Rows from block 3 of a small image embedding model, named by matrix and row number. Rows with one number within an expert belong to one neuron, the router's apart. Each number is 128 + 24 x the weight over its row's rms, rounded and kept within 0 to 255. All counts start at 0. Numbers have three digits each. After the name is the row's rms in percent of the matrix's.
Before each expert's rows are labels from the 100 images, of 14848, where the router gives the expert most weight on average: "responds to" is what is common among them. Only what is clearly more common there than usual is listed. The data: rosettes with rotational symmetry.
# router: router (model.blocks.3.mlp.router.weight, 4x128, trained with AdamW), inputs 0-63
# up: expert up (model.blocks.3.mlp.up, 4x256x128), inputs 0-63
# down: expert down (model.blocks.3.mlp.down, 4x128x256, transposed), outputs 0-63

# expert 3
responds to: three-fold
router.3 100:106127143128150116130139127170101167113153090125122125184103095117139158152135125094093090137101150143150092130174133114134164147099139159085161131162157112134100129105095104156113104106154133
up.0 072:130139144120128112116114104147113114144137160127115162106120081121111104131136111135147131166140110085118106122102159133121119116119117096123098134132185107102175126148162142156143145127149115
down.0 080:125084074134134124156129132122122107143140119149142168142109161131114145125149113167130110163151143153161144153182107143127096174139172134112134134132180111118121105128139132149165143143179160
up.1 117:130189121182084103112130134097119094136137140178152101146086090149132117123155154121128122095120154149129143147171125102125085105126126114154130159106163167125092106148114140141154126109121129
down.1 114:195164137157117114129158131100103099137163187117152140102084125112110125172093115130132099110098144123144128163115139143135133124153117132104144136110111128100085165187150125134090145135108117
up.2 093:160154147149148141116118122136145133139120146168116128121128160134120139121154143138109124162155117130163138157118091139141164135164170144119128075120107125133101124143113130090161151159154112
down.2 085:127128150114144156149166162159144125110134130085139137084174148110125115114144100118116185075138126109122135137095112110149087110131109102128086080152080142114106121121130148122149111169096135
up.3 071:132129095107121149118119100158134119120098159174070143140095118162141134108148112150131103154141137158127146153133118101130111120125061127141122136109146138145110119112133194160113142115102155
down.3 081:109129079126160121135113142144107166140123153149124143122153104092103127108105084176103123061094104161115107089120143087130129126111123140143166112141144147124134134167122132135104159083181135
up.4 086:152080116129132156097106114112098096130087135125118108117106132073117062133142146125119147193095109151163083129150111143126149141125119149098110109154140155147147114120141107131109094114101100
down.4 088:089144094135088107169150109048149119116146164110092120160163107137137123127107141106170104125150129169167137141108089099102145157142079156135099130168122136156142108158148108116106148153160142
up.5 076:093177129135154100141091136116118132106120150105132158179098125136129120153113178133137144113146109121176137122133088136124158178114146134092143130151123119119133117120136115113127120146149112
down.5 074:151150123096149100102153130169135131211105140132153147126091119110155087097119128110091176142138130178119115112108077130100107119149144097131159133077157122135152126180098136124083138086110122
up.6 084:123073130156123149133163120146143138120133152143123138155148130104131141112168104166117097151118136149127193126154151158171119123157118164129137088147112109117118119140183146139147112118140132
down.6 081:128092136077136110144120139141148123114155096141124127121116157112131059111168120145150128136166125158096121123144185131135108086113138124123097108163111127096160175131110099105120142108150154
up.7 120:138132129096112082117115102146159087098176100148091127105133115118126125149069129141142149126166144158095107125114117156142111100149131173144130144122124136111129119126131141156134126134082136
down.7 121:165130198132135103143143084123184170122155141138139102090128158138106160136145111109129167126132117075100112160155078103140104112132101101169150128087113121109111134118112106154153128095138105
up.8 081:124098093166095142130152117161170113098176140152139141105128123094107140104135096138126124110132134120113122171103141173140121152108096131123132152152101156112110071159160112114148124108135101
down.8 087:141077141111164141155119129095155150122118113167113138165150146157111129146101133115110129110153143130085156109128137142098096115117172131120097149082151131135111148148145159140140173145126131
up.9 098:132138115100125116130066156161106103148156155133112152137106117073102113149135172181114143135123119096114101120136108171136140134074074157133125149126115145125179113135142104146110118145107093
down.9 101:130116098128148113139125095106131148123164158167140090168095132155118115127127131157119153166132109124132171186138101112128111116139099104100159144115122152138088147106106096131099133133095101
up.10 127:161148105109141128164124117155119103137084086084166097109118153117106160145125113132143141106143121120111096101157141131149084159154139117119101152068091113133134121089157133122178137119092128
down.10 127:103134126108127144137200129138131138183132131138160131150106119114137148090117078106162143130130139147101131108107092154077100124095069153125137115139134117150108121097099078141127083132101123
up.11 099:158135111112176141101165122116135168102107128111135113126136102143159109085107091134156108102165132158063144096095157116121111153107129136150141103133136136090149114143139080149121129114137142
down.11 097:129146119159120133132095116120134139114104108147144161112114106143096160159153140093109108145104156130173093114126122123155104125140089132150087129163078112126126099074092134093148131103109123
up.12 086:119147108145135114144117144146163162125088114115129128092112109102153119127156154132152140084132107117125115140124131127119118119093083127146109107149151144105133089132134137102150114133117117
down.12 084:114133155161112135114112139135142110109128144115116085085130105133137137177119134141117131107125152108119115101151121136127106085103131088124130130133139114137107136168129114123110176121151143
up.13 109:112169126133109158142165094101120153164116102132115126088152134109121154089152166096113117150146145152146142147120133160100137067123123129144137163124152161104130121111157135147118162154185147
down.13 111:184115127173093134158176111136149132171152172120116121101106115139129066105125173146158107173109127122149111161118153135149152085141117114121155105142072140134096107120169129141113080164126127
up.14 071:080138163127118121175147145118125089120114130130112131152137156137084103115122112151125098125143129139117165136099088162133105094152177122094146139080099154150180183084117150123120127094141129
down.14 077:112149126123090107129130133138128155135116101133164093131131163128150128143090097175068145118098140095113123157143188125177119129103135109159099125113127158114119076146130107128123104078117096
up.15 074:144174109127108162153146118131131125093112135098050098129098172089187055121120153153073149116128144133127111125115103133086124135139084134131150106143128135104134095109133091147110119139121112
down.15 089:129103100134116113121099140117134159166142150121143149167149121125070151120127138108111175129160111094125117123132108109092132125131153110117205103127113158115116111115137140102117133175111133
up.16 097:124095066152125159138127098161143150129149157122155111087157144129104143155160072116133142095095176157109171138103124125117130089112139120125147113160145186084106121090142130180105100147139098
down.16 094:101115156127168112164161145108112159095150138090152118156117108123132164124137115124149149116121112110103123173162143067119173146107134118145100089106099152143148097110123117149102123108116125
up.17 107:108142085115088111103114116119125148149129137142117136127108106130152155159112173147086135128122132131151138190142138136125159107107108137123100142124146150155109115154142106138106180176121151
down.17 111:148098065134127109124137125160153111118144095131140114116127109124174135075114150143123147154100117056176130149164132135142114133086156113129133146090120147140065139127155142147127159112110069
up.18 082:164166103143095125120147099121141121128150118153133138105127115134087146148173144120155105136163131138135188130136140129133151142133104107097127138140188119122097106116132134135130113154117105
down.18 080:087120152145079138116148136129131146087122132144111134175123158099144125151093112147133144118106130091140183106075132121065167126158101094140080131120118181118127125134122127195153131105168133
up.19 097:127141102129131127118091097113114091111156169153142109156163089102150121148132125141123138110115098104092141161121137104149106111077112110145127115122144130128124066123133099131120142059133103
down.19 102:152097128101132109151145161138133155084148120139143138138136136126132153103121078096127099122145187130172179127111119125118137091135164143112101169124159136133089126120066103129125106131163183
up.20 084:129150142118162141138165114135135128095118092142151176125089116159124103136132091150129177163127156153141110158130138126145176154131110143096099096123141123136103139140123143063095127094165136
down.20 083:084135147108134176134095142128174130129107159169108118123114157150102105108128133148115133123149137135117153113137117127106161133142132116140126071160129097144115116170173151102160115191092084
up.21 108:081128145123105102120112145131144116116098132149136100126138120139124151107094114125179116095110153106096127144150150102145141137123139126114154077155146120142077131160134149079156093174146160
down.21 104:149086140120106167086114130064110149169110123145133129096098154112175124082147098098146151130152127109151102134156129139130153107148108118078133097124157120096131124183122115114122130117129159
up.22 110:130123133098157172132151169130130131121111123147155116131130136107110087132122104185130078139134114139178103070109120117058133084136116130117126157177101092115157143171130144118139114162127136
down.22 107:125089154133133134142138147135129120121112152111151140164156133124105092139147101149144126122085143203126113100109154111121090143138114124124155132111139181139136112102130165126138155169197171

# expert 0
responds to: dark
router.0 097:135097118143061121142109133140144165123135112130129160119111111129146141116123120117141194091093137100108166160147159160082112126132116117129094126099116122171114124141177160145148133164127135
up.0 118:127101151118111097144149148079147161138126109099111100116173142104119081121099129093115117109104116142121141115187102182135164151168137154137117108154106127130147136137106158131148159111127149
down.0 122:088120093102109137140129149136133070125090088111133128141145127147105114142172111113097146148132125129123131145092142155115136128138141157155140151168090148152122173094101105087105127122097134
up.1 110:100096172135124129146154115136134150140116129163154113146141101118150127150158180118110103107144082120130106119149135079120123141124097147098143117157171106161155139135143099101145133118142137
down.1 101:120150161139141126132147114114131125150144136106097117111122082158103125110104122132109129131117165128158122083140104140151104104128137081127142151078107113099125116090148112138127137167166164
up.2 114:116129119147131134096105122108163097119103149166149134134138114166114152100113118122167112158146102132104102125153115148161160115154196141130166104110159131139140113165152099086160110132114100
down.2 108:151128136101146113152139141123145121093149134087158159130115172145110162182098178129158097129170171152130116141133089121157130135116181115142116136178061136143134071157127146104130105094163130
up.3 074:095138126144111152135100066082070095119153130114144105129163109090136068149097111124138120129132155120137139156126157095152136130143128117083133132109132128121162102097128145128142167091155094
down.3 077:127116146117107149141118104114126111125122139146132122159134123212111142077143109175126123101074134115106108133112153136147121140085123154107157090160126093145117128134168125144106133122129160
up.4 087:074137149122135123121165144110160122147105170111120093125136107115114118101136126095138149112122142150105114155144156161128134160144107100102164118142155175131128114134133132118109111139074133
down.4 085:122128162124090079141106101134185098114115127170106115069123146120139140178082147132122097142150125105144152160109106090111138126102105167145098112142099137116120104131132095120128107109109119
up.5 103:156117125105152165121100132138110138155121114089158132130110105118103133115149128123130105161099118123158147096099099131152133130126113098097123144103101079119143111124104152124130129093099106
down.5 101:063137129121144102138122111128128080069140147142101115131124147123156169139114108142141121132109113157087128153098139128133116145123182130135148089130107130138121135097122122154114105113109172
up.6 084:129089125147138166137124147103119085096116154173128118157116125104089158173080123141137133106104130136113107120110142088168125134128127160108140124101167143192102145171106154128138139111117104
down.6 085:114154123128115129119175108113081114157148118102148140149142131157075106161127118124168101082123144154068131119111125138091174163156121112097169155119160118137131109169104121156123115128110131
up.7 085:130106108135134138108116134174163125157165123112151108106157153147125117095127152149121116114100154126112125167124113139101182127161135148140142138128166121161180124110102117119142124121106126
down.7 089:109148121164142107117133115144130133112117160132160143125126104150138109099132159078114122140115122108113149114107119134169126112134144111116072161145072136156099144148113126107155101105202131
up.8 126:119104127188114108132102102109130165129135139118106127130147131135111100111120139120160123102135143133089138125154151098105138085091142117131166168122145139133100138157168113130146124163102079
down.8 114:090140121126063132155103147147149133121156145192143170122163154140150112143092084116143116122100171115147156121171127178120142137203099138187128096095108184138116133118123117132134185143143093
up.9 084:128106174098168105107179128133170141163154125173136139140134119156144111123170142097085146140134126139126096110141107145127109120130120099125156162131090138086151140122135148096132126143157128
down.9 085:123162102161116112126127095149103167149118137128129123151120138110130168137087125094173155129162147149101089137153123125127119125176118163154149088141165130102140120107130133156118112173150103
up.10 088:154125132130126093117153162173108146151105165088120135148125139118127144110115140115111169140144094143096124131121094119156117136125109082122172086162161125155133145124123141166154130141127167
down.10 091:110140140106106137150106137125145097107127107150117097148110086148111121116124176145127111117204128108105129094138137172126161146121154098144174127114105116139158097095118110067109135122099148
up.11 119:140144143126111124103129129076085113143175112122099080162141114149141118092132105123124161117111134147136131161158138107102103136103156134125126144179119142144155167158125133140098120100145071
down.11 114:119175116128128123125157122136123135094124158130137176141150098141171171111141159131161126138126121132186132182142114134168114153146148097139177143122142128114081097102146151132145145156160165
up.12 122:102145137107116130127151172131138111132163131179147095150134152132064138096113164119133136082120126127120118123096135124179142113118109111102138089087082140139149108147106114170112165159142148
down.12 116:159050106100133130135093130125107150121120166146133078169134140149161109141128133129122160134151139127076129150162120170152079108120128131148096108127104067171135122157075126153120116150186116
up.13 097:106174142136115118148133137164172137102092149135109147142175159167193108087175110162105086104111123130112151155094117123150129119116140127087174091108125137114127136081146116150103103114129108
down.13 099:153101122069123134117128136155129121088136148107114149140128112144115129142152157099109137136150119128144105092095118156115130172132127175086133086083140132139161087141153149138126147120146139
up.14 083:107162135100101133163136129132150099126145124142129079103133142104082132135120120141085167184153132073086156087100133147155135087115141140135142154091155138129133127132116113111115115088134118
down.14 089:137134152096111112130084113123099140139113148142145184102161129187151167138127093106142156110145134173103129089146131135108180136140080110111163142126146139146152107154172101118155121131133078
up.15 106:131120133139150166138109091136126185122108099122159125130071157090095093145177155145156150164145144164129112140124142130141095142137131131117144129170172161092098116103123121131120117088075106
down.15 096:103105121102132161132133130100141167071146101155094158155129186155152109113115098137126144114137109119159133131153149127141131107169118122124095081086098129178149128108173120075100127106141139
up.16 108:133157127136125184126188175169140133133141090126125142142134125140123137163145120155119132135117167083093116170139120121115140117107102112118068120135144103106099087117127147140115151128094071
down.16 111:173118127124122119146164111133196075121153139127145099148083158133117119140119106160148139103115162132134141094113151158153179079113124138102149138131092153108136133134134104091160101136151123
up.17 089:124172118100123119139116105154108133125120130114134107112130087125078179159134112156133120157155090150120167128061154108142150112100095176126148152099154103167141110130112102106134131155141132
down.17 085:119137136124101133131135140118154162107140140185092141142124102123107101207120152165127162132155145110084146136133148141165123120155199137126167143160151129120101095154139117093125131156133175
up.18 092:124157113134161101127090173125120154111128134108136124174128113110110142155130131090111122125159129118149189155117143176165131184114115126118100128132163137141115139143126139103105125137122129
down.18 094:117137137126123071113144121095151144125117137139152099094114085111079172138108125147122147094129104121102159117163127143111186117113126130124138136121139141088138134122116157142165105142114109
up.19 096:104114146102107116113130139081140169158137104143136147124110124123089136154126137120152115155118120123149123154129164120090130096181115105101130154112157082146105105113168183143175135178093159
down.19 101:151098120110108144118133083153134115091136131133174107109096170123137173185157121085071141122095132072153137134137129103105170084117126138092092145182163113116119135152099170113125147101135129
up.20 084:096136134097150066135113108178112107126137151123138134161139171117121168142124103104145090128173130131152137100114119155122174158140106107108145135139123115153108140107119129159184159131122095
down.20 083:114141104169164087158074128094138147152115165146153138110146093102147165140126139148144105167108122140146099137133130124107107154113090143133124098170129071176119180142155174115131156160158124
up.21 090:130100129110141095128106151131164077126131142085132123128157124128139131123098151164094150110157140167135090168118148172109084104129089160136172109102176142137098120124096146159111139121109126
down.21 090:130110110111161089126130111116172123123142142114120155059131107119125162119130126153091089123108114167101141092143124102114129133103129123124157137182136132105101112161113133171134150093118151
up.22 100:136106145125129158141120105139107121164121123138094146109161091119103127127133140164127139154108160092128091095107076134129177156142131114150101095154096123119143134114166093161165123110142128
down.22 103:115118147121093155121128114127166156090111103096105113082100125050148132155136148080128136101153147125146139136115113145152122121121088108130109129104122144142161140143119085161111116090120130

# expert 2
responds to: mirrored; vivid
router.2 103:155116093115118143133126100083153123167177134108160156089141115145178074085092137152182117119157114121098148179139134144104124153119107135137154084139100136142090153144122128138122141136115188
up.0 113:138124128167091182133155123146163128144120165080082123095128094129192089126101129132145130099117137166141098159096093101113122120156073121139133152162077154102119137110130148142120173157140108
down.0 099:121108191141129129117092126125119114104075145137159130113107104104114130076143148085117122101099117100114142126147164105168136095146158126137090148143130138149133105093130125125175090135139131
up.1 106:173104094118092161173106143180125130115098117126069084144151166125146124150171130109128135133084169130158123092106106072094159082132097085135124135132089132144126138156133133125168122157114121
down.1 094:102121150157121110137128140124105154093109095101141119156120096121139122108142123140149093115113115077180128125180150154114100099164119134122125158148129132137111122105101137107103133135113133
up.2 091:155128095144125123129131140131147115113125111129128104148154151084110127145114119141102165118079145148155078169123123126117175138107151126121123100112138128141132172096136092144101134143117043
down.2 098:112122164116129170176156151127123150137135151125143154132149090110116127065118101081121135085139104146126123157135175183128113123128130106131128148135147096122097146092135122107115117110105143
up.3 089:134123165085156141072109135115152156117119101124082114127142154104123133101145135108147100181147125156149147094130112154168113105161115144088180137158140156154072080119133121143109139127143119
down.3 090:136126115164127170124152175111090156105147148108172113158126161113132130108129089143143124146151158160136113115109134114127129092111093148102100113161117132099126164161110097094143115131117182
up.4 075:180141140100152129142129126104133123112147118133154097139121168100110142147118107105120188118092151095165103120101102122085142140139092121103141154159150116124119087093144117146133121130124090
down.4 086:119160134128114116107122091152103086118099144120129152138095138157102128144099130139149130122132128171155111081100139141160123158141096159118134127081114115136087141088136100111137152084174167
up.5 085:120132142151148156150143096141120102119133150120120156167115142140130173131158100132131143125151135101169070129114128183153099108130133120153121095107191142143084106117110102090103151089101123
down.5 088:093092148113148123157158130100144118137108093113102115173156101164098135115135119134103100133143172178144152137161138172116130147126140154163071099130140122143143167159083159138089122154119121
up.6 107:144139131135112119117139135122111135105135120150094117147108108109122108149127107140139141102094147138099135111102120133079145128152135108099136122147192198096113119095086151142105167139160120
down.6 107:131153111076107136123112141123104132103096107126144136076140126183124135117144112118175196154061141132130145172134124170163114148092150106141125177098112136151136172175145123129124162101150133
up.7 079:147141141107145152101114129138164154106117127169117104132144114129101153094093156118122154135136120127109117146122092153135148138123125157115111108138137074161136134175151100095126130136155122
down.7 075:141088159137143100090122148157149147120118157169120148119129153141172108142137192108167104131136102113094114141151117127113107127119124083118110146169118102091105165141136102133115147150153161
up.8 141:154110144112126118129107122141122098146122148094146105121129134099131141133090132118151109121100117128139145129134120132115194127168106152085111120143110186120114151144144110143079133144124137
down.8 130:095135163146114151116100113166150111119093121136112119115140141129115162116081167137110126103144105134128115124181136135090110121151102111126159147106156117118085181079192110118079122148138133
up.9 083:114081101080088124069153125160127149111114137116127136104078111153104120104103140133120098116120138144150155141137132104130170114161152154129114121126146116135166166103153145128099132112069119
down.9 099:121155123163089124167111136139144159089073152113142188152138106160145161088107149143163134134126139114140107154113107164095112132111121150135137113133132118108165126130133100087180142161134118
up.10 118:146160118122131118141150133139127161105142117124118132108161121140106098112099103108108135111128089124151148101142133131137131132106142151120133148103105116145119139136132149183102127159110175
down.10 108:148133152128177155095166158136123081100098195114115120090104142158132122119138150167166118140115147107182138149124126141163117116108128127111131139099137146139116155135126116153106114101149133
up.11 096:083167134133162135129130120121100140139132147145150163101131149091162139167119087136160127094122131141103137120076154126130110131135156149157149120136126093147159134084120124084096124095104134
down.11 109:138151153128132125136150137151145093144143139089119160114165114123116153140115122100147126127101155121100104190147160131149122073120145096115131117097133129098115142142102136153147104073128092
up.12 093:166137105156150139164145131162114148140159102131096111150138127148126132088171106111070086138122156134152138068114116111108136152170143143142111133152127117185156097138111171165128106099108144
down.12 089:155121101120123094140196151103118111135094135108150077130136118079114104121163147087097100134140116151090133120107120167140129097098128116134147120139147063110184128110124162139108101155148130
up.13 098:172162101090074113094141108102143126156130148122099134133138162129106123137139120094139115148142142131136148130088127109124135109135128139100127134089128117143130120118101142146143142139098145
down.13 098:127132135173117135128142143154109148157148160130115135115107137169128138112139098112120167116121164146141129098130121144137138140105135146097150127090118147091097135142134124084143131132033136
up.14 087:128113114136107138139128105117092168132114133165108130130107146136162143124151148110127103107105146135142095066087138065115182136121154092144112121117125170116150130193113150098143138119138128
down.14 094:133101141115123135107137101161148149122133129116111088113093082166113155125155130131147084157130141102099163145161162101083107174131103163108156132095134093127129165075077117122117127123127108
up.15 112:155119141143080191118100125153095099085098123124150149111128147121112153113101154143163084153128115143110149111101141121107157131122178155120163110097162146108125152161143082094082140097131191
down.15 114:144149141114136115152103098105138134120140121186110136163114154177139110127087118105137157143159124137140127084112149122102089146116146171117198067147126079129125121132155125130092123119127130
up.16 082:142109135122132128184140112123084127141168087132099143143104123146146129128128119133173121101133133097118128109105144097115134145163111178183105111108146151132162124106114104124081153087120149
down.16 088:096091147119138113115173121105161121114104133102151152151135118114183143114136176097121126156132119146095128157105104108167138146127129110081147117093109111152108122104093089101107128141123107
up.17 108:145146147124074103159147140128138166118165149121111103131134105169136119101131111157082119120123160120111186105093162132120105152104152118111170161112114152106118149096097153137106167158118094
down.17 106:089149133134145111121131103104157162140140111146115113098102162119140123128138070162184112083086115093154129128153078158126114100168155130119098137139161116167138129114145114129120102114167108
up.18 113:141147138110112120161119105120113167162135098145160106129140154178166113161131114154142136126126144122114100140134127155118153170111139187122132113147118151104159136101097115089082164118107137
down.18 099:073125117155148135169164137125128148112135100140094095140138156121146148143149104131133176145100105149125120135128099121114128130139134151074103148113095122143143135125118101156170137156137135
up.19 109:144161119141144133163126171129115083154144141134115125122105146123122172127166121182121109138120143101151162134136098185095116107094132120116114133140149131163112078130119109166117082130124084
down.19 106:131154160127144097133131113121134160123124146117153082135096114123095133127125154124126142144107125157122133096121119155120127112068136151080119124127114115096114094088182134160176150140096089
up.20 094:079123106102117164117132127165125103104129137162120137073157139137138119136102116124149175156123115118113107115110137117089097136114153123135085115112135115164150141099122124075130123123128146
down.20 094:138161147131130146110177207141109127137158135137135141127118087142159143142114167084127114123115105126138100159104163143114105109098169091106123122103092089132102136083120141100152114094152097
up.21 113:148173110148105156145143093115129129175132112125146126141114134101142143124147134137150090094081149123141134116120149163145109129138149160119158155121116098151086148154126167162137161121129133
down.21 117:130130115158094105093150111144158144069139130083137112087097071136138110101130135182134152137099177082107099130147111136132105138106123121126149150121122112138164139128154118107106139166077130
up.22 098:138138121129141133113104094107075174158123143118131159125134089124146068145138120136097105119106138137194160104153171158114145117135161126101124125056135106111140107108138148135114102100110120
down.22 105:092165076142116122113143138130153146155103160123122132124113175122129106169115088126104109195105119170147092166150147154169124115094116157118145118143142116136113095096091131105141142108122101

# expert 1
responds to: pinwheel
router.1 099:075103142077131120119120186098164118110117173106135127150122131084147144145107097103134158136176116149107088116126110131143134138151170152148114139112099108110139128101104102098126103109158112
up.0 091:083129129116117099118073128120119118161121147123106142137126170155140145128082140163079136153139117166156139119189156144128124161120122098093126129120158111156155122127117117143147138153121135
down.0 091:149181145125148131143119117153165167134125114161142120160135134141104098102177151148091156145139117089117145151130124137125112178099183107154133111104161143164107162114151149136122120119089080
up.1 104:117127133127140162148111133107121133108074175115124157112152126101097097144121104081134137166169110141100157113111077128130178135123131139149094087093142128114142130136121166150115118108123156
down.1 099:153110123122112113124150137141139111098116130117160184131136149151107164126100138118137099144096170118127143154160130125146116170142110123095135120141111122095134147173109129096138102141133147
up.2 114:120113125116150115102138135125171156125079159142114142090138139137101133145101106111135084080128116119143088120176120095163116134095095147104162157149142073156122122140173110113144114178135147
down.2 105:113082131130103082097100109158129109138147103140129127108176120157166108119136122123112145115139131150116171129103135153106140125064114084131142141147115161107094126132164086096123163172201122
up.3 100:143140113139106132134145112096133137155138110137128105157099169096131130126134148129150094176131111158124132084182118140153113147115102096122133122136177155117099130082101127105140202119149119
down.3 098:141138135153118160130160163085104084148135097156193148133148127118171111180123118077111133119119140110143142124111137128122152115134131130115119145154081116125149104093164179095121117109121139
up.4 126:160102170162137123161123141137148153144117143189117144105139117130189137093162150142131120177147178170109124151126094176127114112137084143100128158130117147099107107169115094106138083141135148
down.4 126:106149156124184134123131125143152167146117071110118094127109089075099095140120174134108148114145119128119129130125146103137084139134156145140106129165123179144130175105149077088151100115116100
up.5 106:141137076105136161146102115138144159155108121120116114114156119107112157087139128128112156136166132123152139145152108115134177138123130152128153084129153144139089124112171118095175099087173126
down.5 109:113186146151123126098103155139110087123147151113161117142180141108138105141152146124126127105155126138139126112118113139152124074083091124144072134120128182123143097129145105152091148155162168
up.6 131:152184116106080074096153162130158108131125141121106152138118125123122144123109142127146124077111124156138154190148119153129139070148150120144078131136116095151150125098135138102110080118146119
down.6 131:153115135113116116140151106138148120111136154140136137089160105153155133147158088135109139127156119112122088086153111138114165124104143102147157084131166092122150141123141126142092102117111097
up.7 078:193155050140118122114111133157092119123133148100135157135133118115156088177136133135131137166132132126129141146118121112135128129126148102068137087100133088130110136107147146146155108117076169
down.7 090:151152176145152135151085129141112114122132118150159141147132116126107128113133098128123132127049147135161123136100121080088074083155140147132122130129148174150103117156101167127171109122098135
up.8 120:163159152125090141169122133121182122119151128133127080085170166145135115101135124151164140110134103171096121151114147101185093139100117105146125119091137128091097113161098135135108127135127121
down.8 114:088148111131133137119138115107123178088125139119141141116140092128097131180093125125095142136116121166163146104111149116134117113141138156078130156094133187110127147154163119112124095147102139
up.9 124:130130139128132123134169133132142092152101131107112133104125127133125142192133164117131185095175124125123095131099122169138111142131164159129128135060112089127138140120114120073117120107146114
down.9 116:196174106091154135145165126101117209152111153171104158123107115128135128115116118134146131133087112108142134141128123111126123172136159123120161107133109094128134153104140119117124109121142107
up.10 100:129103163158149124150092120096175133127129120104120103155132160103131128169122111136128128171146077139135098129146187145136130132140121147118173126098110158111143137136116168156159113147144123
down.10 122:100140129128145159096139115098112136157086143144137176089084116109133133167113123136081161084117128110130144116114136159090158114152100159131061168091143140138166073112134139127107163172126142
up.11 100:137141163142131121165117080126132115116196096126107098135109140088087088134158105185171098141125128154118149088142149117140106160127133138137151137127095103119142094159143093133121144136125139
down.11 097:084112171180115086127104105124137143127145129115083164144152144122151173155109098098116146142080127120122129115149122108085094171156099109116115141117148112132093141136163147164109116111106121
up.12 110:108152133113172202146141109111165161124093147138146130130154142129127118100141097119154160138089163119138075143131090104138131113153151144128170147134150078120144112125115064086170108163152113
down.12 111:132130111100137116129108120120133090130107118136123130122116140081122102136113095132146108118151126106091163111115114142104155126127130151129106115136144106088095166108152109112133166162166093
up.13 078:141111175164154123122103144148134090113099122109088114090151094119151129148128157166127124136122088142158154111083162161132112128137119147109104127151113067120127150178106127114108122157081142
down.13 080:124167115097171114160091124152164123085124180145141140147090142147160109124118130090134144113113101143102114135119089117126131143114118149159136189117135154125060127109130110136119152093157147
up.14 104:120107106142171114142143149116140146133114091151120166102133106125127126130139143146118134107115159152107144162137084164124134098100110201149108136127121117123114107115158112125139146181146155
down.14 104:118140110119094127151130113135125089114102128056130110145169160098145140132099166145144123135111075132115135098141111119152095143111109110120141125153110091154124108151157099103157123111109121
up.15 108:097107152104091102160165123161137135105137119132147113164127128107094102159116144116127085123097179115152093129099136119111114115163133159084148124156127088131112145140084116126123150116160148
down.15 109:095090139157125138148138154141138107146107117157116163090122120135116165133097103123143147160122094122158146143115163151134126159131170152143131141084125153139141079148160147120107133134142082
up.16 086:156120141128098087118101135119130174162132135122111141127108111136144163129124118096148104124155140079113158105145121169118162151064095130102143096160153164133099142149119111076115161101151069
down.16 093:112173165098153150104147138136137128105123146096151114145121128148181170152160157114112117103093129145163137124099137129131167119106136075154136128146161123106101080124093123115129126137150142
up.17 075:142183098120126147144117143111108174077176102133107090096092109127175148130173132160139127137162118120118101138159109122146101127171127151148120117117158110136132127103129137113133163190111161
down.17 088:116159128173125156108175125130109151128120126158112130110118117113108088083104123166137115118107092131144133113123161155157119093130100149079058107144147167074151109168126113125111085150119135
up.18 095:065105163134147148112131134165142138121159103095103115140133152115095112157181122144116183112129159133115128134127148104107128152162108149119124144190106151150133102115127107097128074139106117
down.18 084:164101108158118127128123125122167116170105147136083134162098093103187129174103147121130121120140127108159105117153120096143128144167130140170166087108126172127137113150101125127117135121169128
up.19 090:138132150112089102156108133107132089113103138094130095099120120138134170115088112139078149128137087119141182108118117172113121105108137115134112136141105141151109106135138171119119078135093151
down.19 092:168103160158159125093176113111130137171135141118117126110101123127145098100117133192164147134119098122086135130135131120140156100136103116133154115118077166140136116104122107159127137127114115
up.20 069:090129124093146135161113142141140083120122159108145129123118141114128133126111141163138122131201139113128110103107150120128147111171130147116170113133099126128157153135138158079149108128101102
down.20 081:125145133164148168121165120080134098157142102120116162149155126129128087128119107185168134118109146087130179101137091112141132102125104117130111124150122127136133156173127126137139150126108154
up.21 129:157115148131110158153126126158157117121097135144156086154145136060086135153145133098107133143116108132121121150131127113119121118162131107107152109131109140138141128174146114140141113151104130
down.21 138:132091109124127126134146116121122136108090141136122117132127078091115120153109126109113133160118174083081105116107137128155089080083103174120118118077123139128132126111111129106103093169139131
up.22 091:078140166135119118162073126147101188145089141134116089168150154134135146133152115130133116092128165148114115145128144134108132109149121118130113085108120131116055178141122092150124155160125125
down.22 093:121137156110144109108153123126127162102142141160127140135089126083114126105178079132094138138128136141135172158110157142131108155103133146171155139167133173138164133128103135130051124098145127